Rows from block 1 of the decoder of a small masked spectrogram model, named by matrix and row number. Rows with one number belong to one neuron. Each number is 128 + 32 x the weight over its row's rms, rounded and kept within 0 to 255. All counts start at 0.
After each neuron's rows are labels from the 100 clips, of 14848, where the neuron reaches its highest value: "strongest on" is what is common among them; "band" is the frequency band that holds the peak. Only what is clearly more common there than usual is listed. The data: synthesised imitations of 52 everyday sounds, one a clip. In brackets: how many of the 100.
# fc1: MLP up (decoder.1.mlp.fc1.weight, 512x128), inputs 0-127
# fc2: MLP down (decoder.1.mlp.fc2.weight, 128x512, transposed), outputs 0-127

fc1.250 [132 128 109 164 120 109 122 167  91 113 138 110 101 113 117 131 129 159 131  59 129  79 119 167  89 112 146 174 115 161 152 223 114 133 150 136 118 124 124 103 197 193 155 143 159 135 149  77 115 156 158 100 108 112 132 150 148 122 120 185  55 131 154 156 149  67 153 126 159 148  92 113 159 141 136 199 119 114  86 155 157 150 102  67 174 167 141 115  81 109 199 119 177 126 156 112  87 122 138 146 147 105  97 167 139 105 138 123  82 140 129 114  43  90 104 161 105 155  99 148 124 122 126 121  70  98  50 139]
fc2.250 [140 117 130 131 139 155  85  90  53 137 145 148 120 175 141  63  86 111 147 107 140 182 136 138 161 139 148 109 171 130 113 109 146  95 107 125 131 161 195 171  80 123 162 111 129 142 157 174 166 119 102  78 160 154 105 164 142 108  94  99 160 158 143  38 107 140  48 192 100 156 132  91 131 105  74 127 119 139 138 118 131 127 180 123 120 160 140 140 123 192 160  91 144 111 134 125 138 156  44 150  82 171  91 123 155 127 187 129  93 202 110 119 133 142 135 114 122 159 132  95 139 108  76 139 186 116 124  80]
strongest on: laser zap (63); zipper (31)
band: 1000 to 2000 Hz (95)

fc1.407 [113 203 162 107 141 177 104 145 149 185 156 182  36 177 150 131 166  96 167 101 120 148 156 113 109  99 139  60 120  73  97 134 129 165 119 167 138  90 210 122 183 139 162  97 114  98  81 154 119  65 119 100 160 154 137 115 168 150 114 132 142 124  95 203 110 153 112 160 100  75 115 118 102 169 105 142 165 112 110 154  79 128 132 152 167 162 145 128 123 126 146 119 154 125 162  98 142 112 133 184 131 112 160 166 131  99 107 140 118 217 129 128 117 130 142  88 139  76  51 121 125 133 151 140 116 128 131 109]
fc2.407 [124 125  91 156 147 197 137  70 127 121 155 146 128 134  71  98 154 122  98 121  64 166 109 219 166 159 163  54 126 163 148 117  80 130 154 151 148 205 154 103  67 142 135 127 154 123 116 157 135 131 140 152 143 109 143 139 133 142  94  45 143 117  93  91 130 138 124 105 102  87 151 101 123 152 167 122 132 156  80 157 102 103 168  99 133 103 122  89 196 147 110 146 157 138 133  75 138 168 113  98  83 101  91 145 106  93 111 115 101 138 164 163  54 129 192 144 118 133 104 165 164 126 156 140 126  61 162 157]
strongest on: laser zap (83); machines and effects (83)
band: 2000 to 4000 Hz (67)

fc1.361 [149 118 161 168 203 119 174 171 129 126  95 180 147 138 122 154  29  98 171 135 121 184 136 121 118 150 186  66  85  75 180 121  70  87 113 116 107 171 123 115 134 112 106 124 144 161 139 122 105 102 106 118 119 150 148 120 199 119  71 137 175 124 126  31 135 130 155 130  94 103 124 139 106 150 150 178 182  93  65 161 133 117 120 120 136 124 118  93  95 191 168 121 143 128 102 131 178 163 101 125 103 154 173 107 109 150 150 139 151 112  94 124 130 118 163 112 143 104 123 110 185 118 136 105  79 159 140  84]
fc2.361 [123 186 117 117 161 131 157  72 157  84 139 102 118 127  85 124 150 131  87 135 142 136 137 111 184 125 116 128  32 151  91 119 116 146 108 115 161  89  85  94 200 148 139 106 126  99 155 137 137 159 138  44 127 128 126 103 150 153 103 137  91 123 157 204 187 129 100 140  63 151 127  96 102 178 107 153 121  70 130 110 166 150 150 167 165 161 199 135 145 112 173 137 159 101 129  90 107  87 160 130 168 101  87 103  85 108 102 166 107 140 105  98 186 127 133 119 137 171  96  90 156 136  61  99 160 160 159 130]
strongest on: laser zap (94); machines and effects (94)
band: 2000 to 4000 Hz (67)

fc1.352 [160  63 113 117  98 183 192 166 145 119 128 133 200 145 124 120  67 185 153 172  99 101 156 140 152 109 157 134 135 110 120 107  93 111 155 103 139 136 124 136  75 106 120 109 120 120  89 156  94 125 132  84 164 136 136 116 146 118 180  98 126 105 129 133 145  71 155  98 140  72 180 140 155 181  50 135 131 143  96 183 129 180 110 107 168 175 106 141 105 124 150 175 111  76 119 149  62  92  92 140 139 144 139 177  82 157 138  97 121 112  80 190 111 141 153 112 193  91 154 100 156 142 159 132 132  76  73 138]
fc2.352 [111 125 142 123 110 115  69 129 102 147 120  86  65 113 139 115 150 122 142  90 152 149 129 101 116 151 164 145 149 145 121 142 148 160  51 111 112  69 115 124 165 151 110 115 142 105 175 143 136 111  69 150  90  88 119 104  95  98 120 166 118 151  51 100 141 180  52 181 108 158  49  96 134 130 217 152 160 132 191 148 157  66 163 135 129  71 116  98 147 135 115 111 147 182 174 172 169 133 139  83 135 112 122  89 133  77 111 157 121 169 147 148 175 115 112 127 128 126 101 139 131 166 118 138 100 201 147 118]
strongest on: people (82); coughing (79)
band: 2000 to 4000 Hz (84)

fc1.88 [ 78 172 145 140 113 106  90 103 132 120 153 171 139  56 163 177 123  77 138 155 154 117 167 147 145  99 121 211 114 134 173  99 149 135 137 139 128 148 208  83 125 116 138 107 121 109 130 160  93 154  97 130 159 143  84 173 106  47 127 131  99 136 105  73  64 144 116 120  92  82 168 102 109 112 148 117 151 159 136 125 153 126 130  93 120  98 116 162  96  86 157 149 150  94 144 135 216 136 105 181 111 117  72  86 128  75 139 184 110 158 180 128 120 131 144 117 121 193 150 171  70 145 155 131 148 121 101 160]
fc2.88 [121 111 113 113 192 140 162 102 102 131 122 105 176 170  73 130  97 149 110 134  86 164 110 107 104 124 178  80 149 120 110 165 101 106 154 154 140 106 103 149 110 119 117  82 151 135 125  94 163  75 105 109 115 140 111  97 141 150 125 126 181 120 144 153 167  72 190  63 168 143 114 129 121 171  99 107 112  84  63 100  91 182 113 187 139 158 116  65 107 158  73 114 160 107 125  88  75 147 171 118 157 170 134 175 179 169 147  87 132 126 120 143 174 146 164 155 126  74  83 147 191  91  88 153 124 153 167  90]
strongest on: crying baby (98); people (98)
band: 4000 to 8000 Hz (80)

fc1.446 [128 110 130 195 133 167 110 125 167 105 156 171 163  92 163 147 108 154 169 174 161 121 140 188 114 116 125 105  92 124 146 107 135 167 127 121 124 100 139  78 138 107 108 148 189 159 135 171  87 143  87 149 145 146 140 155  68 131 190 145  91  92  47 140  82 130 175 157 136 138  76 147 127 165 148  87 119 126 121 176 127 131 134 130  96 110 128 179 135 165 116  95  87 117  90 139 123  89 175  99 140 113  88 201 158 106 143 155 150 193 127  50  66 110 112 100  99 138 122 108 126  95 130 152  33 110 141 133]
fc2.446 [119 150 126 126 109  84 154 186  89 184 113  90  69 175 198 135 116  83 148  86 137 177  38 116 122 137 186  55 155  92  88 115 105 127 103 122 161 125 151 143 126 143 140  99 158 122  83 123 127  71 129  94 162  88  98 113 179 124 127 181 161 144  70  82 105 140 139  94 157  73 140 120 113 124 141 117  76 103 172 136 129 138  98 122 167 141 143 133 120 161 131 125 143 135 183 202  85  94 122 152 125 152 179  98 155 157  92 168 109 143 136 102 126 140 111 159 148 164 102 142 152 118  87 139 178 183 153  92]
strongest on: crying baby (98); people (98)
band: 4000 to 8000 Hz (53)

fc1.76 [ 92 222 124  98 149 173 111 155 138 108 201 107 155 148  74 127 176 179 118 154 113 161 151 156 164 117  98 117 118 121 167 147 147 129 135 147 117 118  96 180  91  97  87 126 174  92  79 124 169 114 151 128 104 141 136 153  92 184 140 147 132 169 144  63  37 193 120 118 134  85  92  84  58 141 156 134 154 156 174 107 133  91 125 105 125 153  84 117 100 132 136 135 123 115 108  99 172 109 134 133 140 113 114 176 120 107  90 116 109 123  89 110 151 198  98 157 124 150 148 161  49 125 154 155  91 114 149 102]
fc2.76 [107  86 179 128 136 163 111 142 184 117 109 145 169  66 164 135 120  31 166 101 195 126  81 128 122 144 123  80 143 157 108  50 161 141 106 127 142 129 191 102 108 157 133 179 127  88 149 129 158 145  99 148  94 138 182 110 164 101 101 141  88  94 116 130 181 110 153 148 123 193 129 117 123 111 134 124  72  96 193 158 107 125 135  67 138 122 139 117 135 152 107 108 123 134  92 161  92 130 179 166 113 134 183 166 163 148 175 144 117 137 116 161 119  89  89 106  98  64 109 112 163 169 121 168  79 145  99 111]
strongest on: signals (55); phone ringing (53)
band: 250 to 500 Hz (80)

fc1.380 [118 136 167 122 142 135 107 129  92 149  86 166 130 133 100 111 155 110  99 134 112 175 120  96 140 135 154  66  77 156 118 105  97 122 181 107 134 161 139 156 122  77 124 103  80 112  87 144 187 138 155 177 176 107  98  98 161 116  97 181 131 161 206 133 149 147  87 127 165 153 109 146 135 112 111 195 154 217 144 139 148 112 129 132 124 105 165 172  76 158 134 189 113 118  79 188 144 121  80 123 148 141 124 101 156 122 114 146  81 104 110 142 112 176 111  67  74 138 102 111 131 140  30 157 101  86 117 100]
fc2.380 [134  97 162 164 148 121 174 149  87 104 112 102 107 135 159 146 103 116 136 115 146 111 117 151 164 139 115  98 125 138 143 143 136 150  99 129 110  49 122 153 140 149 140 177 122 146 160 124 122 137 113  58  73 182  95 160 118 112 156 114 122  87  67 127 159 106 185 116  80 110 170  88 144 151 116  91 128  76 120  94 109 120 142 206 124 111  67 106 160 146 142  88 135 156 171 126  55 103 184 235 102  83 153 149 104 145 187 105 143 110 125 116 140  81 109 137 160 159 110 190 124 107 165 130 159 174  97 174]
strongest on: signals (50); phone ringing (47)
band: 2000 to 4000 Hz (62)

fc1.8 [120 115 106 187 178 181 140 145 109 150  90 103 122 136 104 102 122 125 172 122 170 208 114 199 168 125  95 130 167 143  75 152 103 108 127 170 114  90 126 128 159 161 106 124 139 132 156 144 141 129 159 122 142  96  92  89 158 110 151 108 152 139 125 162 146 122  91  82 184 112 100 131 148 123 141 204 151  85 157 180 124 114  77 129 119 132 109 101 145  91  93 138  89 104 140 131 139 180  82 139 181  99 197 192 113 167 117  69 143 139  80 119 151 151 151  62 136  54 144  44 118 127  98 108 136 114 141 110]
fc2.8 [163  99 186 130  38 166 135 112 162 113 121 130 142  85  97 180  80 138  87 174 132 106 105 186 145 170 130  70 116 135 177 109 125 109 139  85 128 145  91 110 122 104 163 138 127 146  66 113 133 127 153  98 117  81 112 144 189 134  90  87 136 203 140 128 162  53 177 129 135 156 186 175 121  95 213 148 127 117 131 114 138  94 199 125 147 151 172 113 172 108 141 108  99 162 106 137 131 116 132 149 100 108 153 117 120 191  92 103 123 100 127 145 146 123 125  88 172 120 169 107 117  92 187 136 114 108 156 121]
strongest on: laser zap (97); machines and effects (97)
band: 4000 to 8000 Hz (53)

fc1.165 [ 81  79 156 186 136 164 171 146 103 116 169 100  81  65 107 112 159  83  88 118 127 197 108 121 146 152 129 136 184 143 119  60  89 118 125 173  92 116 206 107  66  86 119 143  94 177 139  87 157  98 166 127 145 136  98 146 123  50 137 152 121 135 101 168 169 126 136 148 114 158 167  83 160 134 149 138  79 131 174 149 163 173 133 177  87 178 122 161 161 105 153 139 140 103 132 115 154 180  97 134 125 142 161  99 100 104 152  97 115  99 129 130  67 174 111  92  94 105 138 112 128 154 140 104 163  96  99 107]
fc2.165 [112 156 130 106 135 119 159 141  96 148 128 120 119 132 127 163  95 118  99 156 118 135  86 149 110 109 157 158  68 161 172 120 117  83 133  36 152  72 168 119 148 183 130 137 153 173 150 144 138 130 165 182 110  68 149 178 176 211 141  77 140 171 118 145  81  95 176  98 145 142 114 158 109 130 111 140 134 122  68 155 129 103 104 144 194 116 135 121  33  82 179 126 103 107 141  74 114  95 161 133 146 148  77 137 151 118 106 115 120 147 138 121 134  68 135 128  77 130 120 166  93 150 106  93 105 167 193 129]
strongest on: people (100); speech (61); chatter (39)
band: 4000 to 8000 Hz (88)

fc1.113 [138 186 125  64 145 139  50 186  66 169 183 144  96 143 113 183 145 131  76 120 133 202 168 135 106 114 154 145 150 203 143 119 135 138 105 105 165  78 104 135  93 117  72 177 142 161 112 122 150 124 104 111  85 125 149 157 127 143  56 133 145 142 125  92 144  99 111 180 111  83 130 142 114 109  90 101 143 172 109 151  85  99 104 130 138 107 137 104 125 105 144 123 149 126  84 120 152 142 130 131  68 135  67 179  86 122 130 112 118 145 134 138  91  88 182  73 117 155 113 142 148 161 144 175 142 146 171 206]
fc2.113 [117 120 126 120 142 101 137 159 172 118  75 146 126  76 114 121  88 110 161 161 183 142 103  87 142  85 163 109 138  74 107 117 162 138 121 117 132 135 123  71 151 161 162 154 114 127 187 170 141 144 133 173 124 125 153  93 122 125  56 106 143  52 126 158 148 108 121 104 164 168  95 114 129  98 129  90 140 120 101 124 179 148 116 160 169 179 150 231  92 127  21 153 113 110 105 174  83 119 110 137 186 121 123 196 130 115 172 125  97 112 155 140 104 120 119  65 118 135 112 109 134 155 108 148 193 105 101 157]
strongest on: signals (100); phone ringing (95)
band: 4000 to 8000 Hz (68)

fc1.143 [255 148  69 135  84 124 167 143  67 103  99 140  89  94 155 135 110  89  99 125 162 126 131 145 107 180 158  88 139  95  86  83 255 223 126 126 105 173 162 120 128 131 119  79 117 139 114 148 158  84 145 136 106  90 123  78 184 132 142 145 131 148 121  80 133 108 124 116 125 108 139 151 126 125 112 125 154 138 105 137 136 149 137 107 132 131 125  87 113 108 167 116 116 130  69 126 104 159 133 141  98 178 139 134 121 112 131 136 100  86 129 126 104 101  95 123 124 112 122  86  98 138 137 107  89 110 120 107]
fc2.143 [212 140  73  72 124  89  96 132 129 147 112 123 121 126  80  95 102 163 142 173 119 116 118 103 121 157  99 105  85 110 105 115 206 191 201 126 129 123 175 113 127 123 140  99 172 113 152  94 154 179  89 132 132 150  62 163 147 191  78 148 100 128  98 132  68  63 153 101 118 123 101 148 147 134 134 109 155 103 130 137 192 104  93 103 137 116 187  35 154 116 108 143 142 119 138 102 170 144 136 110 149 145 155 141 115  93  91 163 102 110 166 150 135 115 139  91 134 132 137  84 192  80 141 159 118 154 143 160]
strongest on: crying baby (40); howling (26)
band: 1000 to 2000 Hz (100)

fc1.18 [140 136 136 139 187 195 147 129 129 120 135 142 185  72 160 133  64 126 167 112 113 118 165 155  94 149  85  89 169 178  87 156 146 179 130  79 167  72 180 156 117 117 145 170  90 131 125 170 100  74 124 129 207 141 157 173 144 104 122 101  85 109  80  88 104  81 122  53  76 117 171 194 112 108 112 121 132 141 150 158 124 101  95 121 111 181 117 115  81  95 124  98  84 103 149 159 130 132 136 144  98 144 144 113  96 137 111  87 146 124 131 128 117  79 104 130 126 193 102 143 143 104  99 197 143 146 126  93]
fc2.18 [148 120 113 144 117 113 166 103 119 119 128 110  43 186 113 107 170  99 139  92 130 140 147 125 163 142 145 151 108 124  83  88 132 140 141 148  74 174 101 124 103 128  88  89 148  94  96 108 195 149  50 108 122  84 137 162  87 142 116 152 163 150 190 154 162 125 155 227 168 111 127 146 111  91 102 123  91  91  99 106 126 152 179  89 116 135  95 131 139 129 106 153 105 187 114  92  76 115 132  66 180 116 134  99 104 138 169 150 153 117 121 119 108 173 155 191  52 145 159  76 122 151 135  92 119  95 167 134]
strongest on: signals (31); car horn (25)
band: 1000 to 2000 Hz (56)

fc1.262 [119 127 101  88 156 107 121 197 126 123 105 131 158 145 125 167 160  65  97 153 138 167 146 128 129 124 146 122  93 127  56  92  84 138 100 123 157 110 182 160  94 114 112 174  99 138 119  99 102 126  61 134 172 140 160 131 147 118 120 177 104 136 120 148 111 141 137 135 149 117 170 128 138 136 133 173 129 210 115  87 148 128 145 126 177 147 160 159 140 108 175 128  80 114  99  85 100  72  87 181  99 124  93  86  91 118 117 170  36 139 130 194 134  57 124  64 146 153  92  70  83 158 163 136 113 165 128 156]
fc2.262 [140 111 136 133  88 145 173 119 153 109 145 161 135 151 188  59  96 181 120 120 123 120 105 149  71 151  99 124 120  86 163 156 144 107 137 107  53  94 136 131 185 128 152  84 155 126 158 136 156 100 116 147 126  36 106 143 146 138 145 124 158 131 170 148 125  82 169 161 145 115 101 162 125 127  94  91 142  75 143 153  93  94 143 138  99 130 161 119  97 147  97 121 121 132 186 147 152 159 212  34 186 118 141  97 126 100 115 142 158 115 136  89 167 192  76 196 107 131 135 178  90 100  98 141 122  99 101 137]
strongest on: people (75); chatter (36)
band: 4000 to 8000 Hz (60)

fc1.475 [126 161 106 167 130 135 174 138 194 114 151  95 159 117 139  64 142 144  56 126  71 117 122 126  74  93 126 114 141 130 113 182 146 128 102 108 144 151 122 132 119 129 115 143  90 143 117  94 136 138  96 115  90 162  92 150 112  86 214 122  58 147 156 136 153 170  99 119  99 158 149 214  80 173 178 113 175 109 120 147 166 170 109 194  92 106 129 174  54 141 103 112 149 159 143 112 139 100 113 128 139 161 125 122 133 115 111 168  83 105 133  82 128 117  84 138 136 157 114 143 183 195 130 122 182 111 161  79]
fc2.475 [123 131 151 154 109  94  86 158 102 107  91 168 138 176 106 182 112 116 172  73 183 142 131 130 104 190 133 142 133 134 128  99  87 146 127 152 127  62 129 114 177 154 127 140 129 134 158  91 165  64 156 173  82 120 140 123 121 110  94 112 154 104 108 109 112  75 175 107 171  90 110 112 109 120 107 139 117 140 132  93 162  57  82 100 128 179 102 112 182 140 158 175  87 110  85  98 181 188 166 181  95 100 124  86 137 112 139 123 150  97 142 199 167 134 168 122 146 131 115 120  52 154 140 111 111 187  77 155]
strongest on: people (73); speech (35); laughter (31)
band: 2000 to 4000 Hz (77)

fc1.118 [254 176 205 151 156 146 147 128 115 138  93 140 147  74 138 113 130 160 190 155  94 137 128 151 151 172 162 128 130 117 138 146 109 207 116 183 153 150 107 121 116 155 110 120 111 131 122 104 147  89 150 159 113  95 128 134 125 118 160  69 103 144 154  62 130 155 120  83 129  50 172 161 117 140  89 108 129 120  75 161 125 112 116  96 160 116  72  92  74 125 116  95  91  95  45 129 153 130  78 137  98 159 100 127  91 119 144 144 120 118 106 201 153 130 132 117  96 119 123 115  75 162 151 119 118 119 123 120]
fc2.118 [255 206 176 193  83 140 116  69 157 115  97  89 138 159  85  83 126 109 108 149 117 124  80 104 161 138 114 134 153 116  81 126  89 160 195 122 145 104 146 123  97  90 170 145 119 105 144 126 117 132 154 100 120 151 148 149 123 154 163 127 113  58 146 139 147 123 104 114  92 140  26 127  85 105 123 130 108 128 144 168 115 123 194 102 178 118 131 109 136 126  96 106 150 105 130 154  88 150 125 169 167 100 199 121 131 121 125 101  82 130 131  99 119 126 119 104 107 126 132  97 147 117 159 131 144 158 142  64]
strongest on: signals (48); car horn (29)
band: 2000 to 4000 Hz (91)

fc1.186 [161 115 164 110 135 140 134 116  61  85 162 143 113 142 186 148 133 132 155 149 128  76 165  97 150 197  98 183  56 155 208 116 179 150  61 104  82  80 115 107  84 118  76 179  55 101 117 118 120 128 160  54 175 116 150 111 135 146 129 118 111 155 142 116  99 115 145 148 150 155 126 150 128 120 153 115 101  65 115 149 168  56 118 122  98 141 158  92 157 130 125  71 125 128 162 126 128 166 154 147 153 104 147 110 121 114 158 135 112 160 178 100 140 132 158 140 148 164  90 214 111 126 164 130 112 122 146 142]
fc2.186 [177  91  99  62 128 136 118 113 158 120 106 156 111  89 114 112 161 155  85 134 164 100 108 122  74 153 106  74 116 127 144 103  69 145  56 167 105 101 153 198 193 104 104 165 139 183  95  54 135  49 148 107 167 133 136 103 118  91 143  70 132 156  76 112 173 129 148 170 138 149 162 163 126 116 140 185 162  80 120 147  85  98 135 138 144 147 129 119 155 139 114 142 165 197 140 135 141 125 154 138 121 102  88 110 142  85 147 142  76 141 139  88 194 138 135 112 195 107 178 125 125 128 117 156 165 136 128 109]
strongest on: siren (86); signals (86)
band: 4000 to 8000 Hz (75)

fc1.237 [177 133 129 113 160 116 110 197 123 136 140 172 124 117 147 170 112 111 100 118 141 122 128 143  90 184  98 184 165 124 131 162  94 154 150 109 145 163 145 165 134 102 127 170 125 118 160 133 175  62 212 105 140 144 108 102 150  94 132 162 129 101 110 123 131 105 140 147 151 113 150 127 100  77 187  91 166 132  99  79  83 119 103 134 122 121 123  98 131 123 125 122 169 124 148 161  96 124 114 128 177 126  72 117 157 107 101  44 103 185 122 142 166  85 166 102  29 208 100  78 111 184 146 115  80  81 139 140]
fc2.237 [155 108 125 149 142 156 180 114 114 112  71 126 124 124 156  94 173  77  89  79 198 130 139 109 122 108 116 136 171 117 110 123 163 155 106 120  95 101  23 120 148 165 108 132 129 123 135 120 142 147 120  93 120 115 153 103 126 142 133 125 180 141 125 161 102 228 140  75 143 174 109 126 103 118  61 180 113 127 168 180 172 173 129 148 100 174  97 112  94 119 149 141 107 103  81 170 145 130 180  83 114 115 171 144 130 115 133 158 137  64 121 118 185 133 128 104 175 116  65 179 112  65 111 152 112 150  96  94]
strongest on: crying baby (65); people (65)
band: 1000 to 2000 Hz (92)

fc1.318 [149 150 116 153  84 139 141 159  71 166 154 175  98 150 138 154  75  86 133 154 123 129 142 166 119 121  98  98  63 184 162  93 129  91 157  86 139 174 115 101 136  52 204 145  98  82 145 129  88  96 156 106 125 193 110  75 197 124 123 158 141 109 151  83 108 132 150 124 133 203 105 106 127 136 187 132 170 107 125 138 127 121 175 136  91  95 156 127 132  66 127 162 108 165 101 177 154 116 121 107 179 128  97 116 133 168  93 157 121 138  96 152  62 132  91 101 145 131 145 149 100 141 149 119  76 100  69 137]
fc2.318 [156  89 140 118 179 138 110 215 138  89 162  66 136 108  95 139 180 149  99 122 130 116 139 136 125 175 127 122 107  57 139  91 101  87  91 187 144 122 155 200 109 137 137 115  85 135 134 114 142  91 163 155 157 121  96 141 140  68 124 158 122 126  80  95 167 153 134 151 156 144 162 113 176 134 108 110 137 196 150 113 139  55 143 129 123 111  75 142  58 173 121 100 133 143 163  93 102 161  67  78 125 178 163 129 136 126 155 149 129 149 152 138  97  69  83 131 154 146  67  90 103 127  78  97 155 165 142 142]
strongest on: laser zap (79); machines and effects (79)
band: 1000 to 2000 Hz (70)

fc1.299 [125 115 154 162 217 149 117 106 138 115 135 136 118 148 162 151 109 162 110 143 142 116 123 123 168 148 114 122 133 170 139  93 203  98 143 136  51 113 133  29 112 151 114  71 118 135 174  76 165 133  80 102 137 170 110 153 166 121 119 104 154 135 130 169 127 113 135  88  95 157 145  95 127 194 147 158 171 130  99 147  93  68  52 175  96 148 105 143 104 167 123 110 143  60 141 119 130 124 136 133 133 104 155 118 135 121 117 102 132 144 100  92  77 172 139 124 134  92  86 164 179 138 224 168 105 158 107 111]
fc2.299 [159 109 157  66 139 181 132 143 125 103 129 165 109 126 101 151 163  95 123  65 138 187 138 124 154  54 179 139 153 137 119 130 151 134 123  69 110 140 154 139 104 131 128 145  58 149 160  80 161 144 104 113  94 154 152 114  92 115 144 131 129  86  93 104  81 177  60 113 112 121 114 165 119 151 112 143  97 219 116 113 160 163 190 148 116 178 138 159 149  96 104 128 127 175  95 118 125 109 109  49 152 107 148 139 111 146  82 173  85  84 173 128 154 119 121 156 125 135 201  76 105 163 120 123 182  83 116 144]
strongest on: siren (89); signals (89); reverberation (78); text has "reverberant" (78)
band: 2000 to 4000 Hz (71)

fc1.104 [143 107  55 122  83 100 133 115 141 123  96 132 177 170 116 147 125 112 119 165 110 140 126 127 119  92 141 115 131 138  91  96 176 108  64  84 121 146 140 163  92 133  86 160 101 171 157  97 157 113 116 102 139 178  69 106 208 105 168 118 126 129 138 130 139 104 152 133 145 143  70 182 139 175  76 130 121 142 207 124  99 176 162 111  91 162  88 152  70 138 146  74  60 168 182 132 137 131 112 162 125 117 172 122 154 148 124 152 137  85 118  52 133 104 124  98  99 164 173 127  55 134  84  98 152 130 163 109]
fc2.104 [ 68 109 178  48 116 156 153 122 137 114 191 100 152 159  81 159  81 165  91  94 123 120 134 129 129  70  78 134  96 147 124 150 171 147 145 114  57  89 142 125 158 139 142 104 141 120  84 138 142 178 144 148 117 140 181 169 118 187  95 114 122 105 143 127 138 163 141 136 190 146  94 110 142 124  84 132  92 128  96 132 153 118 194 105 154 134 143 116 170 119  83 156 175  95 128  63  86 152 187 101 150  85  47 135 144 123  79 116 113 100 150 162  80 113 205  99 156 150 115 109 103 124 136 104 143 144 153 159]
strongest on: crying baby (28); meowing (27)
band: 250 to 500 Hz (100)

fc1.267 [157 149 118  78 142 160 120 132 169 104 164 123 165 159 168  96 132 106 122 120  41 169 152 182 117 128 159 158 132 135 119  95 149 144 152 163 135 128 128  80 125 150 104 100  73 126 142 153  82 131 115  92 153 155 142  95 180  31  93 109 117 155  97 142  85  77 100 121 141 147 147 167 113  90 106 135 139  61 121 146 151 151 145  96 104  85 154 112 155 169 120 117  53 129 172  78 158  93 129 125 145 123 178 192 113 124 115 112  93 153  93 128 158 200 156 138 135 173  55 186 145  91 122 139 132 177 146 136]
fc2.267 [136 136  52 135 164  71  92  92 128 149 138 198 115  80 116 153 164 109 125 126 182 135 141  94 151 174 126  91 125 170  92 139  79 130 120 111 159 148 126 163 159  71 133 123  96 120 129 104 185 105 179 142 126 136 118 141 129 176 124 120  99 101 194  63 164 195 165 160 124 144  79 108  63 116 132 143 104 121 133 154 144  79 120 142 125 146 112  99 132 123 111 163 129 131  86 131  92 175 155 148 132 120  98  23 115 112 170 149 155 149 190 135 123  83 108 152 101 106 135 119  82 151 159 169 111  53 155 131]
strongest on: signals (34); siren (31)
band: 1000 to 2000 Hz (81)

fc1.70 [154  80 120 156  99 198 111 139 189 111 188 109 138 101 151 153 155 145  98 143 139  80 145 103 137 151 112 132 143  79 146 120  85 140  53 176  57 133 139 109 115 117 111 137 173 116 169 130 137 139 136  87  92 139  97  96 142 161 110 215 129 154  93 105 124 145 129 182 167 149 169 146 125 136 131 117 126 149 154 128 124 108 146 170  90 118 124 109  78 102 210 102 124 150 137 118  96 155 192 161 140 117 151 187 102  51 133 216  77 154 123  75  85 136 108 130 139 147 129 102  67 129 121 153 111 107 113 132]
fc2.70 [ 88 132 143  88 144 160 134 118 133 185 123 160  83 124  86 120 174 125 153 141 177  73 102  82  96 121 180 127 155 145  94 164 150 113 144  76 122  81 115 182 174 106 175  94 138 139  76 125 127 118 195  93 119  81 149 127 165 127 102 122 135 159 135 116  90 169 109 120 154  78 163 105  88 131  82 134 165 124 127 147 130 104 155  62 172 163 162 119 107 114  82 122 143 156  97 146 211 135 120 147  64 115 112  37 100 151 157 140 134 126 155 128 140 153 157 124 120 179 139 178 106 184 117  70 164 122  87 142]
strongest on: crying baby (45); meowing (44)
band: 4000 to 8000 Hz (100)

fc1.504 [120 128 126 133 108 152 113 145 173 164 142 138 201  90 139 123  33  98 117 182 149 133  94 170 134 139 111 173 101  96  94  99 151 127 157 142 111 108 205 105 165 141  92 105 161  92 126 107  94  93 100 126  93 130 100 157 188 109 107 143 107  80  84 175 112  73  78 101 195 134 124 124 133 144 201 159 122  75 128 122 129 136 137 130 100 135 147 171  91 139 155  79 148 131 128 128 132  96 145 175 126 137 170 103 138 129 100 174 147 141  79 183 134 145 106  72 127 134  78 133 125 102 170 203 143 184  93  99]
fc2.504 [124 117 127  38 133  83 128 160 136 136 134 204 103 102  96 151 144 178 170 115 143 159 113  75 116 151 123 147 163 149 145 149  82 149 134 174 139 138 100 136  94 121 108 162 166 103 130 132 154 145 110 132 171 131 136  92 149  66 133 169 118 130 207  96 123 100 174 103 100 109  91 127  77 110  87 104 120 143 164 178  86 118  64 176 104  96 114 111 180 164 128 117  97  68 140 127  86 182 143 191 148 133 128 152  98 102 142 118 141  56 134 122 142 126 138 112 123 169 170 138 121 176  97  55  82 155 161  88]
strongest on: people (60); melody (36); chatter (35)
band: 1000 to 2000 Hz (81)